From a checkpoint of a small self-supervised image encoder: trained on drawn branching plants.
Rows from block 5, named by matrix and row number. Rows with one number belong to one channel. Each number is 500 + 25 x the weight over its row's rms, rounded and kept within 0 to 999. All counts start at 0. Numbers have three digits each. After the name is the row's rms in percent of the matrix's.
# convs1: first pointwise conv (model.blocks.5.convs.1.weight, 256x256x1x1), inputs 0-127
# convs3: second pointwise conv (model.blocks.5.convs.3.weight, 256x256x1x1, transposed), outputs 0-127
convs1.41 101:520496484490491561490477543523487488499524502511488500517497485539478480500440520500516503460493520538517518492463533477536500541476514490498525490493538468476540492532506510460564498521513489455518478514480467540531501540520515509449481539510533493509535524515550514510511530488502491469521537504494441499502482448479501510502496479492502504508484500496530501472509485489455505509495
convs1.42 099:460540532507546537502522479505499498512497514508484551490490468497509521508544461443505501517516529505507544498491561506477484471478514499487473459468530462534496475482517488496487457486494523492492507520516483567499508520479479512540501473510459486515491520511516508474474512491523504470479513502490459505538510512555433502491528525480516527492465497490481529482501489454523522529490
convs1.43 107:459519506531501488494475487510465510454454518487555497489519476483507499561518460531448534498480535469530502484481506510473511506498535549498491510486522524479474499513532477518489501501518492487490504555491514516525489500475503519502443492505486511536502489521522476491488464467505500496502452465521493470462498472544462506566473468493471529496472494479495496509523492510467449477514
convs1.44 109:575490560525511510480495527568481494503504502515513515485487510545502525512499504490498453500507503454481523460520511437508447499458535522493517521517505502480515531515494479468496486516513481470527483489470474520508489472462484574475485461539561457539472531471523514488538508515473428513501483587494542484492495485497516494495527506479494502486517505522517509479490516512511478480488
convs1.45 086:512503471468537492474542522518546471527512486517484483506519514492501508509509457499496537504459559535533488498505502472483486531474492498505510490489501464507487505468522501531541473451486494535471492483531520518503531472503530487569509476515512486484443491551491517480472512531504479538519519543514547478471513516544507503498494468483559477500473499508473468499510502511497489507481
convs1.46 107:513512467522527493519563462465503460440513510486467498507466519508479485466511508529510515488488527504548485494494496503535497440516539506505507458489535511475487458516518495484461508502501503538507553481496512514477498493518473491518528484482497469506489493496483499471507508479508521465499492556539479505437494507446516527435446497479499477523512513458515487508506493537510520446509
convs1.47 109:500514493515458513516530479533493516497503507532494491469501496570494487474488486441476501552471540507505500489468510554486493445489532505510554501477537489448498492505480458476491519511503504521547501504500485547516504479492531521498532479494485504495498475487495494561497484472525522468491502527494495489471482487452552504494512436506447496527548462513536491475456497520479479485501
convs1.48 096:517490534501459503478485483510490524518516489541502473473508488505483491503475505509520539506515494495542549504474529466492483473491546508511497482507504501528538502476501476493481552487468534530506531494452511501508484527524516543506480524508507492511486530502530484553493554435500513468504476488517499511473494537496509565511509498453498486506511451540509473525485487544495497504507
convs1.49 106:504521534475529521475534477472489516444526486498501500474480540556513504478490497521505501525517450502479503511477537520498471460492533466494516493485538523532563512500511523476482519486510538481542470491462482504537503457512452513505485512539489482554510517506537486462493450512479478500532479502538498462497507480506470516507540493520491513454512519511516478527465467518482466488503
convs1.50 104:477508498487466482507489526495460552478504489532503460467492479511467489496507490489495506463509530495508542502486527478495530472486516520498495516512503454492533510486498530516516517453511515458507521466500512499511551469482491517495514497517502508529508527519495497533532550453507476522519530486575474515518484489496517517459528483488485507494476501511547500483524496544469532510501
convs1.51 094:510535516489520428518483498499493499487533519518545525466500493563499518498508513513488494489503498480593474457472487495497497489496514485505480501470492487564515493486498494497514457497524535503497501480495483508565510468519503480497484532530521519496493547500491453501495489473526470538481446497516513485441499503550546495499512498480521466471466560505509501520503483517486490464492
convs1.52 099:516463508546521535521527477461503464468508497519540526492474501524511500500503462531496538526498499498502507512536555531473517495530518515504506465486505504476490497506543553501505516488527454537505500449475484462484522462478545502452501496468477526507488494518454522461497478465450499526494493528486517465446494491509512529476451432502487521538523453521490493534521522520456475438468
convs1.53 092:529524535546466502539500462517471497489443498515510480495425513508518498488553445522476514536507500505504532529497524493492461475520544521491529462509459508506481509545539511528504475491482492465537536501488548469492492491527511503474519480494439532488492470527489506505503504520483522525509511483522473469514544503487477522510525476477484490477503491509561489508480515530562483511516
convs1.54 099:447468494476509520471521528465515507474513492552566518530437483529444462495467490514471514475493489487519489462467568471503465558498541493516479530511501457479551508493485522521575481490464509504516470497445501539474524523511468470517484503492487555502502531526518533493540497502484509459468528529502439534499462475485460516504487492493504492504505494500481465466517494450500495495505
convs1.55 102:500495490509536491490504506477533496478505500546494510478479516503508507467466499451474526478496524497495476509500535497494513486490505438465532469503490492461459510499514518506521527485471487522528477482495505504474538497536477539492506507484453474557468443476482530489506513423524511482524453494499487494464473491505495503506473506516480469526524499499472450564498467471510498483504
convs1.56 099:503506507491495585505505523518481526469505468474493482513494484515496506474498491481489486478478506509418534505534495481496451459516511527510490506471505513513496485568491501506535477495537476532502501519506465492572525503462502493528490538520503470524479498467492464466513472506486449502482493496491502485512507506535486509500514498499481484481538518494547494529504500483513496493514
convs1.57 104:480496512525487536470497489492482461533470525511482515511459545551554483494497506509456494514488504475546505481460508456519506475521544493518475473491484564535516475462506437506531459495486539503487493483488534563509493508505451477477506510526528493480500497487479508507548538476538494487538516512483471490487538488506505515499490479488503476469476456460491502492502494512509479547530
convs1.58 099:456492526510477486435470471506496538476544523501493505484488510477520505521496499496504503526484515494513502530459495542444494495476536500506459479506482536505508460476530519545520532519466515485434497517510503491440541576481497503503504483469509492498542482514462487500528529525544514515495513558497524482559493519476524464501504465457497517482518501487498480491482503477532548487503
convs1.59 094:492510533498505526536501503494474552496527486502508510507489468505504476516502498496485499514498515486573510498524529520533495478492500502428508486483515505496492488487525471538492485513534500493515506528508499499478510522475485514468485541483463453506513519520472505506479493487473505487466537526523499469433502527499515504496529513486495463514501479482487509456559478502477493509510
convs1.60 096:508504471470537491492507497586516476464486494481516497530505509475513516498488512519476506480563462462564461508522483506516497508492480529512539506525524451480463528538504490509535483482509495474481523488544507470453501511482517479468494505460479473492449471498454499473468517502493517507478482515487534526510515508514525472503508534507525553517491454551448506496504504510488526457505
convs1.61 086:510493486553512509502515497497497520510461514516505475469514498490479481491494501498480480502559464439518530484519535459479500485490503487531483490477525486515517499473511525502473487612452501502484507528482532496510468532510547528484504507426472501464504458485510510498492486549499497487489490505459506513445512535510512527525500509485511495503533481516515456561499427460509455511505
convs1.62 097:527475515495506559514494489490493480517518473515489469552519510517517493572534495543471488516475483475469482492490492491491496460479475499514449493477553504547538469536477505508522501551447496483472476480475474511508483537519517547522564518484489516475504541490523506517521413528530541495496484470499541516538521508498527472477479556525502479527504489518485517472495534515548509480500
convs1.63 097:476519504473484472510461473534483484465463511482448457482474573497468502456511557484499511551488503488471523494501526464533463430490518546526520494539497522518511489481521493461509518480496490480516458512482496520563492472529526485487559512486489556494512488496476477525539553484478504517493508519502448497537571520523512493517510505483478497509522511512524499477509471495471543536510
convs1.64 103:480478507531475540497497463544508493494473561498560527481457448499561500481515484500529508505474515505475492558542518479494532507513559508493488495512464475505508549516556529523504505509529493492489553563510497503540499494520494498511520448491475492460493495472483501480465510519503512504473497475494512483551458527536477488460470534479480543501502496485505561510534518462507480475493
convs1.65 093:477566501523494515523516489491499469516551559415490499437511491521475534524517515467520478463474461488482541465471500506462487503534560531443481502501534497483531516485558507499536463490526483477461496552471491491542469468531515518497485518496497499516493521478488470493531501505471506474513507496510540500499474466497503460508498517494506510503511490473496501477535493497518497499442
convs1.66 099:500514514473498540519506535508520516533496535481539542518472455532503492533499495515459507519542544476533454532467460501493495486507497501515519526495505516495498479479504506508530475497512557490507478465488498492495466511497521449481527550474539475514479502530470495520491516517580523495505505483493461475521463462498489514526564491528521515507498507512511497498538487492482500484498
convs1.67 099:457499440490497542522502528502479483518492507506471519505487492564458473478519495521453495468480500495487466470554555480498503528493517487493511542508494475482538486499507530486524501495503481510561509505438512574509517503517467524497496459495526526493484498505486529514519498485486535454454588555517490506491498540477504468486521476501514525525527493493463458504520506512522480489508
convs1.68 097:556500542520519539490484543494539544516510496504491506497456452493527472468514507489513508501489499482510485512505523429501456476421524459493492485500509525459517508455524452488482479495511489460475442531535513504505497510500476502484450472506550492517491517480523510473502504496502481486513471494448456492476532464528495505503536540505499517467481501511468513551492507512491496499494
convs1.69 104:522543513544492485506508475478475471488528522481508495544471504571522502465492481513506499507496532475491521475540520527485487496539537514496526467502517517484519482533520494445514515486496475484492518460477469481505502519448480512514473525486479461490504474474490489443533473489509490541502496491500496502457543519488523519506479468484523443526485511451528502497521490516503483465500
convs1.70 102:479519505507517482524459450534474545544511600504467472503507486510492511509507533512494492500487508498528499507492511499511490474509513527505490482459497477505557509461567458507520472477459534475506524497502522526558469447517494462483493530538501470509500517475513466477514502491494482523457510488472478490483528517498515525501484505512512528501485460497537511464552485546483490515485
convs1.71 105:495506515503530517515479471519532494477527535493524550490504503502529486495494471497492560512478536490485516494529519499461465486552535473481444488470558434496518494457504537487535517504444489492479507513489504464496537515519498502527491474482488499473509503515517520463491492506501538481541540535479476504547495530488510481490497465467496542506421534523507477512472466467523501527519
convs1.72 097:469490501516509511499535494506551477530515529546514492470519477566474471472483506466541528500468516515522518488500490444479481527499535479494539509507515471490480528494514513506511486488454487512494540510474520495526489517563494506524530515494470529462499535526512470532523476501535525541513509502499490504481486480526475494453518491519505521539533490478472499533451481484499491463472
convs1.73 105:505503475516524497488514511472538497531545518477527491502488500499538523469548483530494505488507497495471503508484483452465460505500494497471551489493487463455520504490498475451524525452506439551494465485523507465494537477497496528500463476565532465495463481474534529502475532535534496470452520511490484500481488508502493509512556499504487512492514578505473455534524496521547505486472
convs1.74 096:549536545474472467484471518554489463509538512476518504498470502494528537493502540487489469473507493488494484464511533465515464478456514504513487514471452508480500477476514464511552451496509497493490439461530526563503490486508482516471458457497562479519497500494519510536502497505497521482459467528489481510500483524486497503535521494491482506471535512521487521509482495478514479496504
convs1.75 107:511470481522530520506578504525503458501503497480457502501498504508509496477482493523526500551512515501489545465526509468495507518467501484515476502480542463421507527498506496495459510518490451550489535466494509511508516494498515589493496529500480469511485537494545501506518501534474509488503507587510536493493533484492466507508505555479516469478531494519526552496537515516523528507488
convs1.76 110:473531474526489465506439516513449509482468488471479513540504465536503486550483532506465512452473513454526499478459504496516525483532536493523506480528510503509534500502492511467526475514515505473489459465497519508575494483520496490496459510505534521527535488501511527510548531486477522480502480458512490488448500479487487499490491486508504554492498529520514526504478516486480486519487
convs1.77 105:458487483475503576504475525497474460500532492507458533475489498560468476490481527520501521435500511487570484465461527486507446507491505522479514506476533472510558468515519483474521522504456506492497480512521474547504508481539488507460492507529557495554515527535511530517476514500503502460457518473531475504455495495474486507509486482489481494499476468509502464486484475496512485498503
convs1.78 097:513500519488464464494466444519502519487490519516465441482506561498497509507493510530489503537456516462430546500507509469505488431463520520519453490548521520499491516460491486444512536502509498498480467490517527489542499511506480515522506500474556515480555528511523527489519512543507540528473456535505528520557512517531511489561469446488521517482474477513486504476449508517492507544513
convs1.79 105:506476534547442503490525509451510517504522506495519511522453523482492464480494509499506498514508527484538512494502535479500472508495535461494452468512546504543498535511484551486507512509455485480428517484536516532474491492472479494532496512479474518470523531440481522539524481489504500478483483505481542493478500500527465493503471448517476459507472482486471495481491518522486481460500
convs1.80 107:516524558497537515459504482519476537528510542518541502514476471524542497457496527477495541503514553475522501550474490464500478501451537495506473491503544480474494514499533508500527440447520464512506507547519498540514505488488498486513470515482520530504473543522519498501473500522477457484498501484511526504512466491502444498488527457483476558511513513550482482488507481477492470490501
convs1.81 101:483520502538518554482496510483503538490493552541512535464510534549541511501548501468481499570499551505487508508474501479515458502515517498504530471474522504440480510547508513494562484463501491521463507517505520494502546519512504568497486495458505476506450498473508503480520525489567506511497497497475462494529497536487523491509517495510482487496504515488535445538510471494541519493490
convs1.82 101:461501440520521483497474478502475483489518533466454493519491505538491520493514565482543477464506572472503501507520563487513487511473524458502486459539486482458500476476509504457530483499504491552514535514502521495508505546545509499492505498513471519541520537545500484505588551509451504523488492475530498488516497527475472513526519520471536527535539503480496504494485462465496521527497
convs1.83 096:515496491463516496502534484531617504497562496499484492483509549485502498493474493510495510487496540508494490499465517482572496507477486467513511493536570526514538473479493468470511474479504554499486488516508514542497498486501496484564519480514481489486484516478495482513482525497476512523505506502496527483501462485478491498478488474479506500461510534498460482487478477504463515485494
convs1.84 104:546501572449527505493523443500516495474484520502521490484484522524513490515539488514501501494519482495528497506520501499485422466475538507503525513509486488497538500420501514503506512506443570502512527510461523475497488511522515506479477468502517466479510488522491525495493490485492480521492461544527520499488465494550501478507506499500507499523472456516479492501501502492536500511494
convs1.85 097:482489483492502503562524484481485458466470495473481507496511467505551489501462497497428490470481534489509499496465539510495499490549500506511510468535475470480512467520506471513511486508463482513492506510493493502498534505487509453495560501511446503492496480522514495509493563506487500534521529489471499470508530507469480502505501490499477485469471462476527505496498498546518521514514
convs1.86 101:508541516554537504494503476495555486505506488507481488501529533519529511498540492489503484512556519500497486511455516490540532506496507473480501495501522512482499496514534486502513496458512505478521504473504540481501493516484481533541494469457451489513480477486476467497497527487524502487542497477475497539508462560483491503560516498477500469468495542480491458510562491499532509492468
convs1.87 088:522499491504486521531478489520484489494495508476515470533461522497506481502474493488515475472480512523535490500494511514511529498473527498426499489522505516511480498479565496516503541496478463469477503541534598483526563542516517527505481514460478514465521490542483477526481503540482492495525501507534498485511483511509518461497500476522513496505481494507517495463512515509510536546459
convs1.88 099:459546489515485476538548483486515482515541551529485510468496528555460501515513488457509518478483487513508523503457497469498494498482514487477507504513536498531499522525490485491502497464452492497478478526510473498522526504556490460527511512521462538460475520492500492514520494486554511511490500492495472506519524541533474485493523509481508481560543501487516499538485495497498512446474
convs1.89 101:486522512521532486522480514492494526490523501498490499498476521510466501477479494544523545498482494478515524471499498569499477494473456500509546474527565543489517481465515455484516510499489557498480554500489481520499500537527510499480503474501464455502507529521492499466508487505494468526529481475522508494501563480514466493508463456505515497478473514424499522484486476471525531474499
convs1.90 105:508491484489531498476480503479523509488530483481502531531441524494495556518472481495501521507486525469518490486520514486519475511513498457507490484483511488506550481513461468495548480503413519502500480441483529492429530513538495531505522505484458530491521503558526531515506561490483523477490489498543514536499502525452466504544499474491462495495547482496522489506484502471538518475503
convs1.91 102:524512523541486519501484508499505526556532503534455479481498527488508484535514488507490463516474554548542527506489510462491492488498523471495505472480479495545517508472522482521505476510495520488456478516511513504520508538497501491498476508518530520467488472500497482519512482534513467506479529484475464463526510506491504471479479523486507478530519465481498520491545517519533513448497
convs1.92 094:486476499561488464471467490484470505523513516516465482496478519532508516484531490516503456515489511443533490502494532522509472506496540507511492478519528495511526512534562496485504499481446498504469523473499506507534484515509490501545484494530484517463483533512507493496529521480476515517479501559512499497504500519576518509505541508463534502516494487492524518507527512518516478466507
convs3.41 098:512491468543481543502429511470534468487488482531508495495466479521541511514484507543516524469496518548463509524481494535497493516493497516512510518488518540491482494507504479486513521514483516485466512523448532534503485457538487450505507489503505493536456494517521476495542495512516486513460573481509513486464483484482506511516490478483475479470556500464506464510536495523465511472483
convs3.42 096:502518488494512519498498517542475469490487507516528497486511514510525536472495467487454478527530507542492462465459506479518478537494474495499536522498488499553498497543538491497511543517468505492528589499494525464493505523490543519478502503483491506500495512522469537511515500519546505538502486507479479492498517514500531490511498449552493530530505486465471544547494544493484479503519
convs3.43 104:506514500503510557510503564498520452452507508506509573512517499511515462537455468521487456514517533548493549512449433459529463449510504558522491489439510477513473511526517535459487514522469489511522510491505470479500500518526467506479541500503516484501514508480478490468510487494527465532473472515543543498499480531515452512487481526475479526488532500511505506496527490509479503484485
convs3.44 106:512450493540483499489517536572493490487486489486530548502474532503491511503466536514490480488508457501469495503495467474518504500539521476491502474507519482507519539471443519516476527529540501522517526545562476525502525476521482473490483482482482487502479462481490517502490495491498500517487467539542448497500496523531486494463505491508496511488512477473495516495508482450465486493496
convs3.45 083:510489530486489535494511476473519542469509519456498492475578505507473504484490478486500454520497535493515527452503500462487500462516496537502514505530476500492487508517481501486470542483506522436491501481501497505482473522524518499568484482545508501503490461502534535475491522509506527490520457514520530585475529517461493494450487537491477484543491492495553475473477457470547476549521
convs3.46 109:516477530503529494434467506540531475523477552487465556495524537501489493470493531509472462478503493482507492518497506503530468505514514475505521451475492465494486477472511473502480537502499447458504506520509550525507525504476491501533481460500486489481504529516517510517474486517492473499521516517498503493453507510472491501545510437478483532487517489494506482473559520511484482539515
convs3.47 098:573521509518543461492497484483488525484487505488528499500458481443519514521489516503484511482506490518544500515496497553495490468515522484513473543500461496520553495518458494515511498478528469531453498487514463507491496476503541474478447541481500474504499500487480470486505459508504475453472473468492502516507484520508502471495512488471518463525489481512501511468441522502487501486499
convs3.48 098:489514496527529505498470497468475514498534503513473497521501518507510479497469506460545509482467488540491521492461483491498483481539531485520538480488515502491462489512524518523491483507500507491412516468486520492534508504508515474531484492511501512476501550521496493481474518511483529475495514463471505517461485477473495426496514502402491519489502503512477461491497503483530472504510
convs3.49 096:509474503503525577476482541492497503419468509507474541552496495504491489492481494517519498518493496521501496488466528506497527500494503481535478532470530486488526496490446497484495520506503509488474517460497472471519482491500491521479476493485505504500520457482501450481489499505513538494475463476481507492510469510414482458508503552507459488516516488512492484498478483514478478525507
convs3.50 104:513522532476523480519530517510520529500523519527510479512502480507510524502499515487504458499483472511503508541515493457505510516506526464549509514522552512517483506462503529473518521485511490509488489459517514527510495510523498542538520516500538505494533539505511502503499523496535564500537524542525503445527528541509485466470557447468486519506511523503533540524496516478510562502508
convs3.51 123:462480428474497461525482477431516491529505530531501487479493486575485505514492476509493492500478520513422451467500485492485520507458490493496499505495494500459529515438481466494524466509469511501526513495498493496487517461472478492499499531505518484526488464490482462448476471477477500474436483455491444513442516461509464500510461525502501482522467492450479475510466481505501507461512
convs3.52 094:505505511509501440505548499507559529513515507461471527490533570500513475504485520518511478528498493505483463491506494444492511513495519495468525489443512495543476531484580536469516506487454478487531484503527473539540508530495462512516475469490477494496512518475520534529496510507476478505493512554539498510482506543510462468506502522495503529486533485507513507509519523520498493510495
convs3.53 094:522484525522490514462518508498510492541526488480504484465449511494544514498488530477529526489503475473509461456521531512527510522499422509520430481524519488490480496492473514503489533498495482486499483476455501526515498470506526501420495473482413499501503491483518488497515499487481533525490493477489470496475511501490506488500529498487540460510464461457524502512465517505519501506514
convs3.54 107:534497455465551446508469515470500487512473525531530523527452474472489515463531458539465508492484495492448523482458494517516508557498465516522468535549525479485537494480500476523512542508493483535505440509457470478497517531448494501484468473487466520507531513508531526512451519511499509494495462461497508516514530505512554506482505488504449553499476465516474507526505513493530520481489
convs3.55 095:503486467531505472479483489514483497513521498441495484496521521478516470483488549516502500515491506474457506483471498469533471475466490463485538491490547504474474538499551484460511521476512470514496502476499516457509491515478471505484470497469511499439505583465514502533479485499409498477504488508529486475453498502493489473489538488486500509521476495506457490516509515510510512489502
convs3.56 110:526494513493485533482487517503510498497500503471473506487527498471480481401499495466501512430468478492492513488494501462511487483487481503473514481487492499490497466513509479503500482509490474483504474467520512495500501489502501456481449479521523473473518474502528454522496520494446466497475466513500478498492484492500509499503493517511492491500438430527520483488481477462504506487513
convs3.57 105:549475468486557478504478529510491523520473551523473555515497505499456503470486480465495531454524528519501489520485576499513570506514477487534478495523503515505554489463477473493522521520579462502508537499522537493501533511487560488487474524486511497486501500491486510484461490469503517510495532472522517527490527541490500520533506525519510524533501498484504518474546480506470502501506
convs3.58 109:509490521499524524528498541510505498497453506523486534549485515469503552493555484505527492503509519507519486557504491515499493501505513535512482471473546477519479503458488497532525512518503513511479500511485511501541507519491514530510508505564498528478517521554511515486527500506517506552539515525553514533503457500508522483500484511465489498486497525527529536487520489524510442522523
convs3.59 095:485491509532503473487506498518494483477477489471505486492476479441514501471529524481500529484525453473510481486487490483485477470500462431493504511533510517508495472502496504556480490497487502516482482515510478517506478484523472503499478483499496484532497539496508501530493485512451507462509495537427514469463486478498489514513479496498510472507466491487521479474516445526496510506493
convs3.60 089:486503529499492535497513489532503477508462498502483519524542509509491504486509487571477500518482511505523529490492520466553504514530513515521526506491536513485459479507521480502478510503508504476518501518531520481501491527481480490482501534556526473512535487532539482470487520501545511522520490501522505527531489528501470575463484530539452491506516475508470502553558519518479512463476
convs3.61 113:474497474515506503480469495487460511510524497467508487495494499509516467501513508486514515501470514459481510458499468503503504481533495469525480502510514506460498523514508507498504481488481500503491493526501482500414510471511472494493502477522530504480396431515514491504532472527469478474487494477495475574472444495486500526495508494482499483454517508494478476456492427478501424498511
convs3.62 086:521506504512529512538493531461498491540557534523543536496503542531519552510493503504475477475532526485552489509509500490504502512531510534507509505469533504533501491553516505516440527523488489503520462517505525518490530515527468498527537499534518535515519521513534497502491501503499550524534544487523510507561500548521471575516469493530540518490507521496508512549508498536524518524526
convs3.63 095:492527543510478499495494508502518504535518475478511475519480505531542462540475540516517456532510485453494530528541486520513468485493536493471479498486489520512500493484541516503484521484449493537542507493490513546500485498512454539488516507480512500497520501481505449489545538505514485494510543499529498501512478480560479513508528526501541458490543505531511503518499545535482523536531
convs3.64 094:516520536477518453515561475542514518479545487510484528491551500491481510504475485491482467560503527491499495519511514470538551490510531512505508488468516478518520493497462532475450541496546467490500457488532515536535494526500527504519479491493531526503511541518530501496482545484529538487519468516541496470519502523518497497464530517486516493493494515468521497528501522523489530551506
convs3.65 095:508488505476518520483525468520494540482506484442528495482482529504506451479452527485497432506422521474516501492477484491468514495536501493533477470490480528507491538513488498440536527519490506498502473485494480507491512531515489512556507476488477503485478505496465451496483505554495435516499467512545480499497476486516498461469501543472464509477511493514503489459483508463502496495420
convs3.66 102:514473482478484472467508477501520479475538439508495481451519489484505466505479509406510504507472516499511503478505491467492482486502508478481507466524435467510468505503544506474436493455491478510472517486508477529509482504498508503525499438457513517483491506500501526511482495486478437483480508502488509546497512458478514471515510446479500407466498513484477456470492471463497500514555
convs3.67 103:476487488544495519491537491545564508508536464487485471471507533547496460509498532467560517477492520482491506507505475464504498491490541507495496473486468529509480509537513510480480486487462497506554497506499510524505490472519493523528522522497525489490492499523516505515503531468512502498493546578498518512570522502519487493516472490532512468447549504477492504502542500506450547534503
convs3.68 093:544521550476491530484485491449522520482504507492467438487453479519525522458513492493500506440486549511502458501522563553498487467508429468509475498518497529497552482521506469501544484474512484489476435519452523496496483492493518519513492497509472518495501497520497500513519492490533514486481540452496535502479528492456546503479534510508476467527501506489508481495515479490526487519492
convs3.69 102:473458525534529495473501506479503510525508487524523521491519507499479480549484550506502465501515439453497524482553498473506480503481498527496525452520506479477488512461521516495501507486483482466498452534549532514504531495499465519502505466512508498498482535535452484552471522487532504508493508514519516502544501481506474523500444483483491497472510482502470501524510510509479527540516
convs3.70 100:454505531478488457523519486530520510498482442527518498503541574494503456499533531511498541528437526521533531553533529485547467533511513491518535497489540527511492523495497475471491477473500515490531514507529494531528482529543490508467509439508516533501468551509511463504499541519510489514509525500543536504526474451529517498528454516474478502459502482530525504505516512509518493471492
convs3.71 098:496481509503519452511509487552468493534470461502527541499453484461537465484486565468507488499512494525510494510551435555523500531492506499499486474519505477484499497515478490520459501459532527524518555484533519517532474527524517523444487491490523533445478523500524522534527544488491502491506526520479501533508489514533518471541508518481558484478481506474512548503472501539498522505524
convs3.72 098:506487486471478465488511496517480457504492502491441493481502472489490483508435453497447497458503490522496479489496463488484521512524519487514510517493472443473491500469437439469463455469538456487485494482501474461495478472511529502518544464470491451519479484438476494450500477489485471492529482462451466499460491433507510482510516507493512500507483514478512517503448489499490506438521
convs3.73 094:489519528484488461515567444511526547507531435473488503482514541532520474508484479481502513475503518540494529513518469463556482486525552554475504528480489537526436506524520497482466500468500517474515509478528492522474445517492500492541506500563498458480477499483530494480541503479526502486525488486509513510560480507526515518481509511488498492491520549509485482507512480515507505511505
convs3.74 102:529502503440513533524505512537500492521499500496530481498392408517470516469504427513457508464500504522526487494483510553428511483475499500499480501496504503504523518486488448502548497521464489518511466537466542405504522501488510517516513516499523520495500488549470509492458525530485508521523488480520503501477504502518518510528471521505488508508502514487533482490480491508501514503493
convs3.75 105:478493514510502473502578502500491495503529471498523480449532505514478475477521502533487502483517539502558522474509521445487512497501518495491528507509552536536481515511491494487487506481454552501487485509546497468510484531489460472512488476506521535479506499517464497525487564531552499527486481503498514480542498458538459524521556545492523537511475469469495522510506494525511548479494
convs3.76 118:531446440495510526525467532493531500491503483498466548459490494530485485565510507488467485526505542488441493552516464513504475460502530536494519494477494492496471508461521532481487466491520511497514521495514506514491479511535552492517523493504542493518489526503512457485512493494514504463502520551521510501463486447499467526515508503510491511485521517465466481500564496500499488546516
convs3.77 106:446507507494486487486467490475554483508530483508512471526508514589552489549496476490493521448503512509494516499496476492504501564476525517497511541548495538511487490512540476481474451466485514501515490524487507507490456473496440503504554536514472473506488487484535499503530518498486500483460529501488516504502525552512487501567515512535512467486571485493516518478537505516500500493510
convs3.78 091:508491532507515493468496519521493517478480529497497501510525511459475534467475485509482490474516502490545462528501524482518577479506451521520529495538531502506563497496477503498553503536506473503469484532516544513489537531485562488525501485520492502505497502510491530504478466474523496514507482522512570545532525504507524512485489532497472508531501456496540496530515486495495481493486
convs3.79 095:488476530489513543507505570516494496505450498502452560538463497508507563506490488512504476447470491490550478545476487494504488488496496516528473462431528467551541476484496512505505585537508473500492504502495498485522523489500521465527489522482485525492546490540502489492488508489494485531476560474511516492517519522474515500496511524495517515517502533527524519517515565509485525516505
convs3.80 101:539481516474537479521536486521501492508500506490511524477534510525467495489477538534527467536493509530501538502547470499532498510489516504516538483538538541533519519496492466495497554506514546507495491498534512527511518531542510537469503500532525551489488526510457534493523500539476525501520500506546494489507507538580538500501492517493501522527488498498456522507442522547492518484494
convs3.81 093:473504529526465479521533474516512519475518489470471490499518537491512444421484554532493462463530520515530510479520471472511496485542540498504505494497533516572481492509514483479462483523500535485533471501530503529520457506489474500534457541537538487478497505469488514456479503528430514498510470527486500494471508468536512478508529521479489485497457507504534491483506476482503517500494
convs3.82 102:489509474467514557517512480496514521473459463488512483507532518513492523541530478479521541541503547514523459493522460482491468491517505515503500457460456494519440483463536522495455493487480490574470487485541484485505496550511499519524535491490537516516506470492488532472548481531477486503518547513509483490467499526521510516467550473495503485506530550531535504473487513503548523471478
convs3.83 099:458501488474479522523490470504598521434462474491506473502515527475492519496493510483448512482515522526484506467501477511531474470519506486488508512485508516527480469499479492471481430494473547525477506478510475503490521460468472495567512537510474453504501503507519449526499509510513510454511487520483483503531478473526504468483473545494454515506518560499515499489511500471475493527486
convs3.84 104:546528501473462449542500517589497518496460521506574525513499532530506515546551537506461508488511518493507459508499516502511547565500498468489497515483490509509525502462489510493501459492494511537497522476536503515497499519485488534516553517489509489487502476477509525493502495505534518538534528553499486492517491512556456493526493482492508528512553496477522510523476490499561490492476
convs3.85 094:464482483510471497489464464502510504497490497495472505499472465490520451477506495529532457458499495552490480477514520469496497543520500524514475518524507509455506490503466487477512508459473506461502556493521515550527492506524470515503484489503460499500496498514546451530545480520487523488431481550497488516458471460492524487503444512502505491478492492495546521530527500518495471475475
convs3.86 103:558500519527464469499482517471463489519517489537519545497480501496493577518501507541537504556539509483480515490526492516538493494485493536506469486526536492504489522526515523496457527537527501526531501585492514503490518531493492509441492502497482522502502505508494564511492516489508515534500494489544494485513519510486545548532524495529530504517494481504448553533500528523484528528525
convs3.87 085:537507477501538493547509522487504539494494541497468486516516513510502500503468542491511475494448502533485547485504468495515527494481524479553493522483524495490491490506491494458502465495464503488462503460520492484483500514502505468567492507536505477471499519506476502495514522517527545474478493479494490527512501536489524524454538505514485532512490538506466504539480496447489487477521
convs3.88 096:537488476504471497451501471468506484508485525472459486493524488515505476519450480451490486461515465488506491496496484481480544477481499463515530513465464498466484426486465497459501467451523476497469487460513476490494477502508541504539507491504517454525474481445514484458514444476463513467500520518428475508455512491476508506465547493472510438473503499517535490495462493486516492485500
convs3.89 102:500493510482515499516516493522506463538502506533510486469500479493556523482511530486480463433532458526499470497537498436487488540504524491488522483543476453487494466453482513506511529497501502500480525516520517518504517485506506486484475480505528455512484483511546505469544519481526462510488469540497504517538490517525495504478515497492511517489512547478530498524506491552501536498493
convs3.90 103:473554526496497506492548486478517509507570513514493443478533530533507485528489505507498475526499502511513504528514531498513509488510534500511523529464496525489496512519553524491483510492480485508497517483559537544475490484521498475496543514494504502528495477468493490495518487526469469531528497488482498505513489528505503489527541547517528527501494498518520492509460468504493517534547
convs3.91 097:543478509498444455489506481461525496503498515492482458500474527500516509508487480521471485487482524512505487505481525542461525499476521458500504542470481466500491488506476441488523495468499502509483454467447498509494475507492547418531501493490494458516496472505488494478495477512458498494481486481509479506449504455497501521472498490519472513501508467480569496476456508445486489502498
convs3.92 100:530488523471468494476540502503509497499480536457473497481538507483488497475493491481525437496501470494528461443529504472455549509485485493505483522528483498491526483485461523498507510511513472506492533476510539498488488512467521508563506504472484516502522439500497482467499483470484512483493457496495456500490567537502462479456447491512484482517474506492561542499470507516507505544508